{
  "image_size": 32,
  "rotation_deg": 10,
  "isotropic": false,
  "init": "kaiming_normal",
  "momentum": 0.95,
  "adamw_lr_other_params": 0.0029,
  "max_steps": 18000,
  "batch_size": 256
}
Rows from block 5, named by matrix and row number. Rows with one number belong to one neuron. Each number is 128 + 32 x the weight over its row's rms, rounded and kept within 0 to 255. All counts start at 0. Numbers have three digits each. After the name is the row's rms in percent of the matrix's.
# fc1: MLP up (model.blocks.5.mlp.fc1.weight, 384x192), inputs 39-77
# fc2: MLP down (model.blocks.5.mlp.fc2.weight, 192x384, transposed), outputs 39-77
fc1.11 093:131155147150204210173143045107107131162106104138118152053136122179086176164148128119155141115122000203129156159100128
fc2.11 088:132171137110103144134135171088121029149155168118125135107120169143137108168184081109124095101160067187144102180123137
fc1.12 094:146186127133154116162079103101200136130144165117088119142171104104158118132050120136135100154045149108077137126170119
fc2.12 101:105147151138137146136132159111202112142148043134106130099129096092107117103150180162157096153153166114073183109120183
fc1.13 101:095118138128090111168139095151064078143093115097095120135151230135116112139179113071056133096152129088112111148152153
fc2.13 115:126106145099107119187135133150155145106123119171219099133133130135097153116103200162197089111117158131117135108127064
fc1.14 090:126085140141136163106148120173130114155160131156160120064059131078170169136117122148136137170141090172196118124156119
fc2.14 083:094087113155149140130165092148115171208157124063162098136102145188144147162128139153071181135136106124124104138081137
fc1.15 098:125212126152124080101099080073152134118131134072065162143142116093153125163118090079130154141090111133099057141177175
fc2.15 094:099092161096141098113174055106157109145129143189147154170102138131103131182146156140137128168114107150122130167132185
fc1.16 084:076114117146102131135140108110126109169134123150141150098139143164115146093134091098127139143129119115129158039038099
fc2.16 096:203127128150076096125120125117117113094163140153128144098085172115162144128105101148150157170120112152152139201092156
fc1.17 091:144145120156099101138143112146155142192155085113119164105152137141146105127119117119113142146124151141127121140215120
fc2.17 093:125106120108124184154082182170166171108141137103067141155128126155112145110064128129139123110121112119100077166111137
fc1.18 094:070145167140129122087113098201108101127109198136156101141099139175126133180215133125140110133049149182104119146101128
fc2.18 101:170244127128135108122118081132126204125129018105074113181140119114128150099132123170119102186101161164083134130082172
fc1.19 089:117174143149124116100086147175085123067141134106127128056105123088119166114132106119146117126105183167066111107145149
fc2.19 070:151134118176057133153113150180066160139087159087149128047135128108094109171110086130114117126110160125132117125096113
fc1.20 106:131098146134103152117112114138134182146076089082117137110144157157094085140139168146147107092163104160096129119142132
fc2.20 088:067090095133167121128122114181137082151095121170117084089183092122146143133146245140104151119112088138128116109133083
fc1.21 105:093163116098119153143095107102191125092155200081130089155109127144155153130133146120122147157202165104153178152104134
fc2.21 104:128136130152120097127178117111168124160136091156157147198153131076160107130163222151091121144164181128085141196135043
fc1.22 109:163115161147120150130101128142145124180134138160134170109179144139139070152152103141068117129139180110088186071164136
fc2.22 079:115154108144137127123071103128130137159101128112128101152162127139137115129109116188128115119224176078179141113098156
fc1.23 097:039114128127102134121140133185086151166131134144107089110124137150131125084141131124084144102145082182136084108121167
fc2.23 096:095153103092148141153138098119109182130103190132073152157046175133112116169137145140129121175120100101094089118099140
fc1.24 112:183125149136098071151136084157109109060147125131149084185048137149128102132147116119136161131138082152032049111114138
fc2.24 141:102052143119081125105201144137107123142165136093125133136098114196123114100125100083153125096123143120115111202084098
fc1.25 101:141085088162115110162107119121147126196168135119126134114114132142093056129112157148135185130061114176186094161147175
fc2.25 101:091146111132143144097110108118122126163056122068147138095089101133144022111102093127156141137091166138114103150109085
fc1.26 101:162119136118106152103116147191134137168207156150149153115140136133063091173086125153096197126150113136115132083100177
fc2.26 084:084133183129158097115136112152092124102135146134124127126155118196158154085165125158097128132166182124134144134195122
fc1.27 089:098085135070088124156179089078101047147127168121071123073138093119160203102139128146120097122086181150125145152133127
fc2.27 069:136111105163130104113109153090118178112177101087171106157076126138142146107169157073144187144148166137098096121129090
fc1.28 106:192100150090141096168134115086122111140116125099094155097170127087103109126119151154090143116164104093134082174124115
fc2.28 097:094142081128134150133116155114172125120096125149158175131098039134109136104104122145088120143120092162080065076142135
fc1.29 102:168152152161118144086205148154178128163134097145103174085120101146137150126131168128114077095137194081154107120141120
fc2.29 088:128107114176120181109117159160113145181134122164100115138087121129144158094129175110097175133077101144120125151149073
fc1.30 093:143132114178142185087130114112175094120114081144159185059104169146188109189138095105142073072097107113155203091135147
fc2.30 066:138173063126148101171146121104101117085104136115122172198150099105154111146197149114114069078101056102152113115109130
fc1.31 094:139158105187120129119140130125131131097137163122119086139150176126152126206200149127120122070121119117102116144106140
fc2.31 096:139115100152124136153120160158167110023179181111072085101144105143117172131179172134147087110138175108106128139164074
fc1.32 110:100128114111085127154044122140111090148169126152123117130147094159121127146130101133140181152180098120111189112132113
fc2.32 103:121168154136169125141209149130134153113088113168141108165154102121137113098151106166128126107124180146092172145178135
fc1.33 088:108076135123097191139085255089139122129106110142114118063108142120116171125140147089132131133106161119103088115112150
fc2.33 114:152122148131160149097113139099181189171175134146159132099167098199135059110112123117111116141105140117140110204112111
fc1.34 099:108138142117152086089099095125160134112115172159151094129146118169173118183172076114129163102150129159123175144101146
fc2.34 099:153151079142135172123185131121123151107099073175131198144128105119089104056183156177090082086163182116082099155175105
fc1.35 095:173136122086090155144172145107030112110100190224115100136136144133163117168199163105125085078085124090149148093119141
fc2.35 093:115110149133105110108039093128189114114102051127153191140154109153125122133155168127135154115204178088137110192098091
fc1.36 098:117051147148121114162139026105105152167133110153160130148094082097136151131121109115115121123123095113110064133064110
fc2.36 107:163124102119143117103109047123038087143144158092122145114046184127199079158091127123154160093086123136131104081130175
fc1.37 114:145084132095147166111123127157089098162159162116183142074086111096115129119125123133098131144126123131136126062026132
fc2.37 125:138146081158136130141077150122164134139161100093235120116149130143112155119100071154020147103091106095153149153153140
fc1.38 102:134133231090180161107097115081154132117105103127143075109169168117177135176119083123141151157094242131117102090129122
fc2.38 089:154169141075155087105063158146071135127121134049145145136151136124111175130101096078188096132092091096118123108124055
fc1.39 114:145121040170180112114162130115132141118153132101139127106114123158115093139057135096134141157153102169098128174158147
fc2.39 105:128088078185167146133104121068140151098141112094070170112118163120108092139115129139117093115208141144163142124070149
fc1.40 091:152142115127168149089139130179175119130140097173152111132138129108153123108145135140035097108114113138131166075147158
fc2.40 083:135160101133128091127113096165190110073156110139161134084110139125077093119078156128130122121150127123112114099099128
fc1.41 096:146134133132031117140142115095165096144070130122127111136084209111112037119126110137099111123103121130135097152126099
fc2.41 079:151135118129112151105180132072119094167116206094094175166100089124133098151093073122102139130138130160101155113141120
fc1.42 109:100133108132139126162111113103077110107150140147125074112109152144097099097148064144113097150149132158161126121141106
fc2.42 079:099092102048091094097123101046116168138136138145170162142150083166088157125147050106159096115151115161140085120187097
fc1.43 102:170122119131194127146101130051152144110178125092102082097194125090124165130072151105120098114090152119125093112147126
fc2.43 122:127117123196143193142083134108169138100141094106132131089116133156114166118188119161176101151145154118087125131111124
fc1.44 107:175106130135110077089130095180094113177131198105134167110136128110120128120123144136092094117143153130093125089120149
fc2.44 092:112093089156108128150061126143164167158113145131194173124128114141148163172154123089081112091143101087128113147181207
fc1.45 112:194126104127131124135191124173109116132125153115148068120139137051148150206079131119120152178063111129120160100111156
fc2.45 099:167194121144136145147160127123081148148144117119119156068109181140132147124105104142142141092111119139039188151073110
fc1.46 095:130135135117116082150140169124081139123119130116122163122079098145127105130146131146141140119147093200084054085088163
fc2.46 130:130094129124145081094163114151101120134163135118107110074113128152092101181127136097115132093145113083115115161128118
fc1.47 111:205138101138226150062075139160104144146116103114113140091129094092151119139122128101133142068142132164162132098133150
fc2.47 099:165148112189155234154149123077108158105176125149156138091147167134114077100152165094135100185156164118142128167084181
fc1.48 091:158130139162112058171121255103145139133162114162124120101084143132138092120151155110145118131091160135089137087244118
fc2.48 110:149140128095113150161084135125127163172194153158114112135120123115148094143114097164105128107189153147159096177105121
fc1.49 102:132177035132183152150102172134145099087116072098097109121073143101110167109123154139100163114112131102083098145117134
fc2.49 087:133110117095114072074124082130086121167127120102072142115155188116148129087117091097086105107145121092160103161125141
fc1.50 098:127102174205087180132093144108090100180135115121133108137188111107110070125096101091145130096140107059133110134090087
fc2.50 103:108107128144102120107190097100101098179134132119115164150123167130155116187172103095087125110111078104153142108130151
fc1.51 094:104124109131080167172111166157087134102149144128099053130093143148143155086092143170138175111119123201119138191157178
fc2.51 098:154105113100092092148091131156191109138145149082126122181142116154159052162100111118132125122153109079139073195106091
fc1.52 086:105104108071104129124153101106107159111138121155111138061113122118113166098141181132146151121114136127024119121096139
fc2.52 113:126066089103139071103150150118110119133172135120138115167117117125091142133117094126115098126131152106032114092153122
fc1.53 098:177141121142131172158169141111145114086129147101148147101124140125114131146084106107139175076093118077123127117140176
fc2.53 073:167122142132124134152052124140147085063158124075152103110091145158114165109146101119118114052139103080132151139104123
fc1.54 098:153095154112110145105122144133104205139097128148117107116151132056140176151117095084098087122045122174083153093141092
fc2.54 102:155107110174131117131142183126126125166069139124115059106160092134111205159107167132085196182134097099119114136092182
fc1.55 089:106172073132103190145106154145137116174124091089153183070130136163130111061135105149095147124123104157151104139110097
fc2.55 098:107148120101105158159052071079099177144138089120113111137136092136123114165134122169124164088187098151084117173086184
fc1.56 093:100215101129090120135116139103115151140196156112110102093128116095089128173107137112149187158089134092159144135187130
fc2.56 081:078117152157076112081127154166100108107162109147132121129094153100144071140174127154124109105123095120143160153113095
fc1.57 093:145139171190101170145168120112113181151076156134114142073105122167156106133153098093096036145104083164166132194189116
fc2.57 080:148103055177128173150136123131126057096135118065149093105156112131129119130142058114092204179171117133180121092080134
fc1.58 130:120138126133132113126121141124169127005125105110133158000106131118172161128120138142123125117142071149117204143110130
fc2.58 189:191148154125130165129073073147104148100136108121157140026103098104131102153123145140174113122122079127144075109137136
fc1.59 102:163123109141101179182125126189144119171215161149143150105151093119126082129129139136095108137139177190134182135129158
fc2.59 092:145113078120168139091147149138102126156142108147149167086165141082107146095189090120070116122147093105119092162190126
fc1.60 081:092158114130172088154209102130086132129115098088099102108144106129165111104116114113168162110074112127152090096088066
fc2.60 061:151148112150137151145125077150107178136071067112141161095144134170076134142150092119113089112116122087197141122131120
fc1.61 103:123106142103118061127149105113105207138130100158164082088113120125120130101098138080205170153145150115086092113089141
fc2.61 105:136113108187114136165176085111100081172172117132108152102129174182044120161184116140114142091120169106143133144214112
fc1.62 105:137100184138136059147141114162162135147165171151151144136196098121138127107121121110141122152141117087150135151148141
fc2.62 112:069139119129148075094126128141149134165121138109104117097119142154132127147134128152154153130107142099119107069202205
fc1.63 097:099099145142062121109092108103130128091145104099092076072056130156116150120136168150123150132118163090166106089166177
fc2.63 107:174114096097157108133112113122162151109131161126147108121145108200148080143164099102097093133086148142113097165086143
fc1.64 113:095088138104142091144131139140078116110122080108118087095188143132152146101127140082154147161165179080160148135103161
fc2.64 103:135129095098120068105140208154140126112101104157130135090200120117138092132128143159119125108135152137094166148149069
fc1.65 097:092097133110124137152152121130108056120120106139141179058124077126147165128129133098133087110151126194125097106121116
fc2.65 092:157148143115143071120107155131141093148162093165108134103129113160149159114101168112137155100129130108096118113076132
fc1.66 102:149120071102116141134132121099073110109109132065148081099123117221120106160103125125109154135184156124143113211089106
fc2.66 109:147141104126124107129140091118120118127061086164130134137112146170151132094124175103107131162152117138119146153108067
fc1.67 095:133128105105153151112177154045099140136135137115128117120165128112122156147036104142125132120077103110108183056113126
fc2.67 104:111219181126160184121130165067134106146118066122113081122135124132118101095108161164100109184119124135091133159094122
fc1.68 105:115120108111129138153152106122149046097151089121080113141176039091095079134100185149151111139156160185110109107099124
fc2.68 101:116138131179151132120136191169139157126113094148107117101143116107120119143149234162111134143143190135076146124152152
fc1.69 099:107151063174146148126152148074126107133147117133156088088123111136109024131138132149149130119146101114138062233137135
fc2.69 090:121117168120136083069131069188138112115177097106112097104121113129103148127172135142146161109139079134171177019136068
fc1.70 113:073144111143226150149126136108083110122156128193139125100159091167118078189108175112133132196131112120153111116087106
fc2.70 086:165203157120089137152144130070198125085124124174153174126062117089117090146098217099125115194152170101128164167153148
fc1.71 093:127173121087129177177134092103107134103180074125146151089132128147156138137115138139160155111135162103118158146124144
fc2.71 101:130059156145067089154142175107167107135171162129163123129123175131105161096166151076114121075160173089105136126067122
fc1.72 103:152131199144131104162182143166140127125110175125112156116124124064126168061156169164124091157085149146135154104141172
fc2.72 104:098135202114134164127157140111106123181105068135156178146105118114157088094101132158092153136136185136168115134107137
fc1.73 100:122153115181077074143114167071147146191161118119099008095140140146154140136132125142093156157130183094190148094143104
fc2.73 090:032106131091137142079150072074181128148128074107131104112063115121128133133127110171138134094127111081133131089103046
fc1.74 104:064213145154093154133092143130137145131128128146066120126149148190118167121123137077143174102115113109092156116126158
fc2.74 102:146074120186160127148245134107134161117103105093136070098108131107113144117137140136130117084086130138081156110147108
fc1.75 097:129088133168155093164117143130139135126140162142125153107193126123109145174123104078134086139147105111134123181093116
fc2.75 072:064135128153144076138078139132110117133140096146146094107096112098118118120171112122065078131126105152148112075171169
fc1.76 111:167119137070148147158115110169138124059182115119111128142149125141065093115129130111145126095120095141099138097159154
fc2.76 107:130114102108138070130137129152089188065128144166182131126112063074138104126110129130119118170139077159147111128112149
fc1.77 101:173156117132086086134127104151103148159112170087170103146078141068135150115178145130152098093175117126086120138169105
fc2.77 131:167143099144156134171118127098141130120145060147086165130079156126153144075130189117133102130144162175077136110127105
fc1.78 096:141112179127108163131204147235115123103128128109186125116084122116132136110118162122102056105088136128133157118127118
fc2.78 101:132247138166138110124140139150172144085154094183141088124197148103145131088134212147088173123136163133081115097115153
fc1.79 096:147161123091154124160122185065141092109145137133089084130063127139121092124149122155095136135137124128030104085166155
fc2.79 094:157125117093173163100120108062081109151090120102138126101163160108089107167162125133046131087135176101137124138076150
fc1.80 092:112121123184112130189188119147131118119142116155132156132137101075099027144186105154135130132137146093165159137135136
fc2.80 096:169126096139148115140144086177064158079150138104095155131091151138117097186150105152156086082134103147207174062122136
fc1.81 099:159176161127173147140119088102136129112122086104145116196149119089097147125143170149120081110114158097066084137098143
fc2.81 086:129175093077167139115111169098104067128136225119150168128119118141078074124190092096139106144153114170144098196095137
fc1.82 101:130082103129126100102095097155100162142128155134157090109101094134138148157115106064083109166091155112088120095085161
fc2.82 103:122147106145106178144121118053138145135068085135201107157102090159096104069085069109108158140063183117086100085131168
fc1.83 104:072148143119123082140104135112135157116152147155109105101183114098114161124083155087216136069146142137125116177107199
fc2.83 110:119108110144117091121102067111138109098139123066125126100113096157141197149150149159147161133151153103160130083130131
fc1.84 101:132101143144114137112125083093112129091143128153126117079178127121139137110111114128172125130153202026183121116128182
fc2.84 109:144112141083141093122104140104079126117107142130126138114149126139123145120117103155124136128158107152141102146159105
fc1.85 101:070146133083154156145114157166126111163144069158130065060126101141099124081142142116132164110148091147125147126160140
fc2.85 097:148099104076140113123020159158114121145113133169156113115101105111138153211134096142158124089123088104104122129172151
fc1.86 084:164060146158129109131135103148142151172114144118126109100143097134150123136105162080167126138091164103113124092137110
fc2.86 098:101161181098161108127141088116127088143117137154125100114102127114140044107106072124181028045111136179069142119165114
fc1.87 101:111178107131153126187100152194124103103141138214111132129141158161094100111128115119156104231126117124145147094115172
fc2.87 082:116176111093148128085119090117146136134102120122102169131094146141099170180100193116150118114147157114059107087141090
fc1.88 111:116116144152133135132191124131109132103145102135125097132085123126154125165116154118128099111108150162127175192144108
fc2.88 107:109102082180120133175075177086100156094133093118158136144120150193131151150089149110158091101130124151104093133084118
fc1.89 098:137108118140218120128146145096093067112154089159137095091135101124167087122085167123122129122188105117183126124128163
fc2.89 083:136112139150113168138098104150186128146086111099147073129129111140110102146185192118137161166155101137119119156145166
fc1.90 090:036160133137128139107201117124165179157156105168134114126121127136148169142094106097120133188114138122109090106114160
fc2.90 077:147137084099108155088167139096144162139145091097099174073178093202128128081138121109113112114121168144173229125134173
fc1.91 107:165155139106104128110115119105173135127194097156131184113192134164136129067161127139109128139156133151127191060120159
fc2.91 082:135173158107085109154126125106167157131129141130121120143122156140136139100132177129086112189132150132073159182139147
fc1.92 089:144109165151068133148116097136099086104115158137106117090170107149143128121150134129140135141129056110078117147111087
fc2.92 098:144111123084107111127105078150108143097122124121225130068170104116154125085126133154098034120166096155074139147152178
fc1.93 097:104127150142096144105098125120134078123149114163082117109179128072129145151156171093171155123213128148116108208082083
fc2.93 075:142132181144126146137158169065121155101100077120108135184121148109136176133173137102114116150207147120147089134106079
fc1.94 098:147112139124158157128168130135184134105114150103148124135154116141140121059103115099095114120135133113111144087106133
fc2.94 093:136137173127091181133138099133107133162166108145119164126135109130159111074167138135128117088185090154030134168128100
fc1.95 087:109079147120089150098169115157088127151117113185165152132125147137165136168136144105179104135107130116102104103147115
fc2.95 087:108155116126155155110131152138160074115155136138178138096122127188167148122124115065177199132124099127138116081111072
fc1.96 098:124086157109136097102119176160140129204194139157122068092146125113106105095118139170091094147093165145166163114138100
fc2.96 097:152150155137148064104107174160165142150156135107065107153076113130125128126131117106162136136125089119165102150127117
fc1.97 105:092111096096152118138097109150151077081170093126246117152121114117097112145065203097114122119118196188141111123132142
fc2.97 118:166180131144165109121160133212124106104141164097144115122137107114132111174169227151142187138120163103049142130104100
fc1.98 090:094162124092115114113134131118093087164135123113144108126148154117093105082083115141092156118130153137133100160146119
fc2.98 080:150091101081161141138146156134157147137156125131064095151081169126142128139114095106160124110082152182084134164139115
fc1.99 104:133116121129137109150130090123124052126155104143133098100121000129145138109111149072115136141143101199096182101163189
fc2.99 094:116104114133153109130110187146129182098171124151155088086142110149118165142168132123201125120133182102026105124128140
fc1.100 099:100110135099190110164047112144121214170145107163185079114124155151116121127115177118145069125164125124104179138172151
fc2.100 099:115219118095117153121125129092149118161133088145203092099072143075168156087125198137109181147141101176097162092113200
fc1.101 101:065153126150121127141148170125096142146110090148101118100166132148139180113142135100092162185129127176129099072112152
fc2.101 098:241147165146154127149105074072108175080167145124150146141148117106129131101153114128127141115172129143133119100115138
fc1.102 106:154116093146156106126149146146071173159168128079165181124107140056139154136124133145124110161122165091152130143059076
fc2.102 086:151083127222155123135140128117127133165114121105128160064100143166119144125152138104103149043150131149105145103118102
fc1.103 094:119124150092179131051112129154079156116129202105152109132100137140126096148184126139138136041114093077140160173098111
fc2.103 087:100129128129152148172100120118139078148142136050194127135140117108115136109105137097121103138118168116117135190114132
fc1.104 104:085169160173046143153198110081146161134147075135097156095121150143122137153141158089133120165118155149097078149152119
fc2.104 090:178126128128114188169130149110136083145113092155176160052152129106089112137123132108144093203212163141133134125129103
fc1.105 101:105255130126095087122153098097164137083132097086079128167142152118183182200126134062167174149094138135090139154141143
fc2.105 097:128093149145111109117253143165159111065114147105164167110094129111150149135117158121112160139128157140091177098140093
fc1.106 117:035155124114092114146162108103141182087081116139101112118132134118124171115109135108137157144106116133151095105102148
fc2.106 117:187142150139158196129144122124092144108140119164125112125153103158120161082109143165131171077224133132134119127104136
fc1.107 111:140135144185158116123091117150134114122112095119113138165120171125104114127119174099174202160145155120110101139128132
fc2.107 103:174151179144100114104139150166161143097138131163122096151114118142115124119163132134168066145085154144121170088089136
fc1.108 103:144114109168113129096173163100088099125100122067169079104156124105111177119128170071138129021082150159084184118045135
fc2.108 081:075117097184143128154104201097139106108095112133189129117169119151143166146120232083103108147111192085066100180141165
fc1.109 102:202088143102141139000151107133162093070075130112086126125134118163119133145109154151143141114143146131118128130105135
fc2.109 096:167159098164128147135111126168160056060119145135082113102161114161094134086142177159126208156077172124107189143127083
fc1.110 089:110185149118135130159142143166131122129179140123099153088134107104111101159151106109106090107149139134133083108100170
fc2.110 097:102079152180089128080101120187113151126156167195136154141138085182140114124161115154085118104152129110114117185175122
fc1.111 102:113108175105111132119131156120136081106126093112116033166133110099111096069125075137125097097147121172135076146097121
fc2.111 091:089106146152135101115112093174171074162134130135139088127099077187104113118166092128177139078147113144204098149123060
fc1.112 098:138070123171121151126113104141117131158102202088127163139129130122136107151149129160102121141141134073132170114132109
fc2.112 091:154118162120156115139147147111154151150142165090118116082144076126167099178147125125066143155099104138211177144149158
fc1.113 106:131106130114113081129113130100138136189140132084120175137143120127146133128153133147162100163130120128151172169095117
fc2.113 104:170139117144178185130136125137158218215148114131151130126104123132093114167157138104123088120113123163135075145161113
fc1.114 097:155178104152120112182124139133167139145098065163093124136180154132111099106129163028122134098190146185144140156120132
fc2.114 103:157136147155118136169168129144043133105148121166223099140119159086117150120130123138144102128088150127094118109127164
fc1.115 100:165161145167169157090106086131153062190154094149143150120172157119113126110127123085110101123139151082113138139129135
fc2.115 086:086157102179131196140142093139110141114144141104130119091116152079103136129073103111158104143088168132117096111106102
fc1.116 090:117139148151117092145066125177098111160098123181115172119115143147131115168255115107102072134199155142120097125162117
fc2.116 115:118155168152143065147168109176149130161105058118082126132152110111142081111113135155095114157150125137103146159126095
fc1.117 096:085068174135119148197152128110094120147145107124179150091099119072132157144120128175105186083152143141121137228082097
fc2.117 095:081134146174155145108134161137149168136118160078125121099127091150147161135148151135142215111119181148054114068120139
fc1.118 103:153123130124080211151136118176149117173108135147113091117146111088118136113139095093101111126169064141178151144116097
fc2.118 092:159121113159092118138100056095144076140163216066132126169137139068134126153107103168167124042177090168161126163162119
fc1.119 104:107093182115084154138155000200148113076123115112114130090115120132130145141135135118166163147121035142132139121164121
fc2.119 159:110149109127138125122113092144134146189121106179139129123125129153129102056106132098120128125104040123171133192140099
fc1.120 099:163108184141098140117050107138097127079098145101136131106116127149126129122147109136140148148158142152153111124148097
fc2.120 080:124139128153127104108156113175133184121085087132148105171094106173179144119098094148176104166150149151074096149130121
fc1.121 108:131097126180128112153144160137113107151138120121126110135152183141136132107129100164148137148184125098135109142065161
fc2.121 097:174101191137119082125164135120086132092110208180116159157140111105109160158129097107240077116148152137105122158096101
fc1.122 110:148133058132072161198173143111109125134111139052157114112113148082117092093127155117148106141092159123116132113119132
fc2.122 091:132168184141075135084092061115149134127136070161159117107137108097142136158103217149092093109144208070128153157166125
fc1.123 102:126122127170162142133154124144102182117071152135128122122148142166121150141131154109104136091158121136117118139149154
fc2.123 092:163138131142120130137194151095083136126086094112112137061156150145098081115126097132086116171168159163143121166122172
fc1.124 130:129084143147139050107110241131159120110107117151153129078087118117108081100109119096129142139098073155119074099176144
fc2.124 147:137145118144123134164151152118151125199155121136156164110096141167132144110126094151129174125136133157128087175094130
fc1.125 112:098148128174111102100105111117159141155192107118137125137132138099146115112108166144152116130127089104131178109049157
fc2.125 091:138056131147080170159119137152117139129192156108141104086120135092135108142141111084175122124093095121090092129134088
fc1.126 099:077103093106102179126112179100140131119155116111207131076064124067131170120083151176134157063145113142171117092131087
fc2.126 117:166157137150154123178110094150124163113181118119160106091093171132151114148089113168066097116087106127148149157133149
fc1.127 100:151140053122166153133143099176119114156067154142127123019085123099140162115111126132175155105131102198089111211130152
fc2.127 086:140094139100113164146135173093118110103161165110102153185138152109127172203124096179106120076142044160123137089138121
fc1.128 104:147117164123180143098086106143130117168148148163146171142226132133175168169138111091100142113104144148101111123060141
fc2.128 097:155105057179089113118121051131092097102100158133139149122133146121072184145127140106116076132102153127133121094159168
fc1.129 096:131128161123105076080157101059087106077076098121143114069153120101126121104108120125119141096116189123155117120147148
fc2.129 101:102125103144102113149133186160098163147083105106090103147135118134158093144082044083174137149160159153113053196191137
fc1.130 104:084177146152150088138145087160153118079076113100150149127193124099108159147137104141147004129183078085123089077131130
fc2.130 093:122143086098119078147153139159111100161094115130136116099080124131132092076037140130138201123079166180189153198117177
fc1.131 094:118103205170100101125175120121119226125047093120069058093151131145125163124133136104118168088159097120131112114168153
fc2.131 097:124172161153131129148108126144150090164138128148139109127161131129161191157193217134123199125173092137121110115143129
fc1.132 096:172151137063129153077154133173091145089064104104160181103130115140194084158099151164161073127117157133105108132178129
fc2.132 086:095089142042168145025154150132127149139137096149057144134108107142145063162079193118133123042126208149134138193081109
fc1.133 100:100103082172083085106123167164110117160165125109095144098136129109125126146110170140091105123113064168114096174120157
fc2.133 082:148084169117088112086169129138125122129102123149164119073099065136114136069112093125131173098146112103112122137108086
fc1.134 100:127077146096107234143104145204103094182155091066134121101124153119149168124113161148186098219121122156147115085139127
fc2.134 107:104115141113142124106127150126164078111127155193140108089103091255095074170127122074178127058090169111079123209115134
fc1.135 102:147130132092141143119141066162132119094080105105113136094083151132070167162125097123132125134184125158047119076125194
fc2.135 086:121118106173119101113081130146111053123174176136155130072110134149099110121135120169071130102137073122127160094098097
fc1.136 093:155122125136127102105096123135114127088100145111111212152145117135096097135175071096101135116082123153134123127076153
fc2.136 086:133091126148134114077124130145117159067108112126113148086100115126161108144088138108090092083193156105100097110171086
fc1.137 095:128178230116122104091106089127113147120123168108118087147121142090150122225148065095111077182014122148129142156115182
fc2.137 101:149165159085152101166108123120123133137144063189117089112129105101121166136108171141096103144190113144114142166125179
fc1.138 097:123138074131120138166089122133154133131132101118098120127132157168108161113136075176205159160092159119096111152168102
fc2.138 100:163133153097125140103157116070184165137176127198089102149153128099117148129164122093181100140126218143108107130114107
fc1.139 098:132116156121132114105137119157118139120153067126130081092080132122108132166113114092126114175079143163147169139142166
fc2.139 083:119145187162156146120112133142050124114098106100108140105133192148144171083127135145102081061127124117109108125103083
fc1.140 106:118134130104143090188143113136077117106179114090121120197111137096189127169136156151151121139160160132049186124087171
fc2.140 084:080153099164103141155129155085162105123152121089114150137182112133118133121079048124133082091129107135134092094109169
fc1.141 106:109136177099127103155138111079168059113145100073100174121151119097122173112159143149171171087137114111103060232142128
fc2.141 110:121093128130142142084149090012098132148093131123153121118134184142140145138132150122106130143128136131116146081137055
fc1.142 106:111146094109185130166147112107108113118107092170126097099140122085109137091097080123109172128138151147114107194106150
fc2.142 087:168162114110078123170122145088155126135150091102113149200165109085147140168133154172115116097162134133127166125113118
fc1.143 097:140106120155132099153156101143114084123118129101101097133110062119138118146128135171167142132129080160108125128160141
fc2.143 097:155115173138145137152099129177147160097161097131129109105129090118106072139137099102213089152127105116027077147125140
fc1.144 094:159127094160098095192135145063162121135131139107095144108220118167143121029082158147108155159119135128120091121102111
fc2.144 099:091200106122190138166116101070091146125120071114137111154145122155121104099145166139112131141116070149091090096115162
fc1.145 094:125121107115161123091146116165131160145172161145164085125179192109113159121127169139119154128166119116116105077103064
fc2.145 097:141078081176159147151127141113106161061136125141168107121168152145099184105088144088159131110080116128093141080098036
fc1.146 090:137144079108139142095135120111090140168126132162208116126114185093161144147122098081116163112158170158083070141067095
fc2.146 096:137120058130192121134118126146145098119103117139053142125149146136175149104122111110145122158130182133045218146089121
fc1.147 099:222154132118108112071093138142113122150110113173132150110110127130111110120139132067069097147103142133143122047123129
fc2.147 099:147134128100130128146108050058146157146118085154155102072142104093107131144088071119065129106136174157085131076127144
fc1.148 101:156138082161171149101120148176081135144099112094136091116117147166170144071197155088135144132160159126154138178124129
fc2.148 097:095117121162116133156116109156165107133135128170199104116112112166116109134088128086087079169143136132099150162077167
fc1.149 103:185091108124135237151088122112106090134062061116142144050139152140108119141117113076116097127187137196110172116098117
fc2.149 088:121136124090117174140148129087129115181144112142125176124125120127113131178136131037084132151071058109164112110154122
fc1.150 101:144130174110136118150177113137142115145147090153129063115116104106151116186145170146111131073122134127148130121127169
fc2.150 098:144148118102150134114140125069184134142127096133153150200097099126152160099127192116144090140155124149098151127124177
fc1.151 093:173156076104167174172106127144129130132121137142075207098115161149128185149089115140122118128144119144149122127132133
fc2.151 101:179132111041151095099124151118133178088135111146061080150096161127169118140107084119097105113132130108065146173152159
fc1.152 097:128149092089110162142173144148130114133146069129121144114148110075100151190117130078088157154115134144087121125191123
fc2.152 080:151156107143140111152146116049072125131129128146193123138137118167119141060026136116116074091128131093091152132042143
fc1.153 101:118089164107160105159133117113114133093140117094072089106115058103098109091161118112203157174119098179125124142176153
fc2.153 102:107159122150125145190150117201147174119178141117198136123131147121111105101119107122115135098115156122106148094115060
fc1.154 099:117133136171091155135138155097183123125157154123075107150130125161146149103048134116125109134113154109102148130142121
fc2.154 130:120154091170163066097151169126129133120121066138178145165123106091109128144075155129126131140177152124100158151162179
fc1.155 136:137105143106118216104095155199100117220150110119133133000187125129155149127117110130143156120129099157167122134114116
fc2.155 207:156140114141119121110220106117137140145167144113133132121185124147094098119098091109108149139086081149049089180091161
fc1.156 100:131096120137131140157131123089120142100155114115086176125127157149120136124144138165157147120148030166112108129118143
fc2.156 096:151135201056154149173155102086139135132146144116105188128133090078107111132132068133185045101147094140104070103133125